config = dict(
    norm='batchnorm',
    rnn_layers=5,
    adamw_lr_other_params=0.00086,
    epochs=2.1,
    warmup_steps=130,
)
Rows from block 2 of a small sound classifier, named by matrix and row number. Each number is 500 + 25 x the weight over its row's rms, rounded and kept within 0 to 999. All counts start at 0. Numbers have three digits each.
After each channel's rows are labels from the 100 clips, of 14976, where the channel reaches its highest value: "strongest on" is what is common among them. Only what is clearly more common there than usual is listed. The data: telephone keypad tones over noise or synthetic speech. In brackets: how many of the 100, against the usual share in percent.
# conv: width-5 conv (model.blocks.2.conv.weight, 128x128x5, each kernel summed), inputs 0-127

conv.23:540450470492482491490503492491455491501445507533468493497489490453521510524464456514510516489513491450466488461510526526484502451448465540468502526508480505442505481479498506489486482518483465488472473491536509461465471516489499494510520500514499473543459465492480501573488523499501479526491487505531494481480501520497528526485494509475465563490473491473502466494494489505534493494487
strongest on: key "7" (94 vs 26.7); mains hum (37 vs 17.7); first key: 7 (28 vs 5.9)

conv.34:534487520503499519516525486530519470526526543491489518483520536485513513524472545492551517498474496455460492582503472524509525498501496529480517531518512505539495523506493539478484523528507487507503509501547497522503532470507504481450497474487477497520504480496472525487516493484476451506475524498478500497493507475500455496495471484478458439437505526526475510528533454457494480474515
strongest on: key "*" (60 vs 26.8); key "7" (54 vs 26.7); number of keys: 9 (39 vs 11.2); number of keys: 8 (28 vs 11.3)

conv.22:535489495486515494519461495482486513502524546468499525456439483443495495500489495500477479538514539522496507505486493525542549466531569519479509507521516498502507507470463546485473501500513526462503478510485509483482519518494475489534521488525519502511535476498433527495479489543506485458506500499517506539543504525455535506496454502499477501511518504487483504515493463456512552528509
strongest on: clipping (61 vs 7.8)

conv.80:469532519509495510467499510474486431497475502497528480490526482469527467469502495542529480474553525485486498479485491471516511490475478486520482485495492410497457460500501469502479489462505477487517490478496474485501461497468509497473508522468480532489464518483505513507480520508479450486481467497496487481559488534460488503503502469501495520509485530554432497514537494477478492479475
strongest on: key "7" (83 vs 26.7); mains hum (71 vs 17.7)

conv.108:558521510458498532495502491509489513458454458520496523506542554526501497487505489491486510491495539491512535520497519500530522482494471528473501496498502465530499477451515455463468508499512530501487486548506518459485488522465500528473467502534524484461482520523508505476501525481468468495451467463466497490511509452512570508478446507516512483482484529495470495495513515468511462513483
strongest on: key "7" (58 vs 26.7); key "C" (54 vs 26.6); clipping (33 vs 7.8)

conv.21:515509504494510546481456469494477511519485418492532479501491496530545500517533447468511526484512468559535474512505521494508483518535489492482535514529510524514488558504562532489502466485499521518490459505496492541500494491521503492529484476504513462512510509529504525457496498519483502507514494466473501480522501478522504486509502495459512477533533502513512546470499479568494537477529
strongest on: key "7" (66 vs 26.7); key "A" (63 vs 26.8); key "3" (54 vs 26.5); number of keys: 9 (42 vs 11.2)

conv.96:520482487497500532478481531518483517468529544499475532525520480487515554522452486498522514487456504494506475486536516498505482500478539506504531514508492468523472477525491500529499485426546558469492534502471513459494515489476447528500472504515495512523517500454491554479518534475497491502504502548489459493527462467508537513520522476511514458514497486492505487499546501500460481500533
strongest on: key "7" (60 vs 26.7); number of keys: 8 (37 vs 11.3); number of keys: 9 (28 vs 11.2)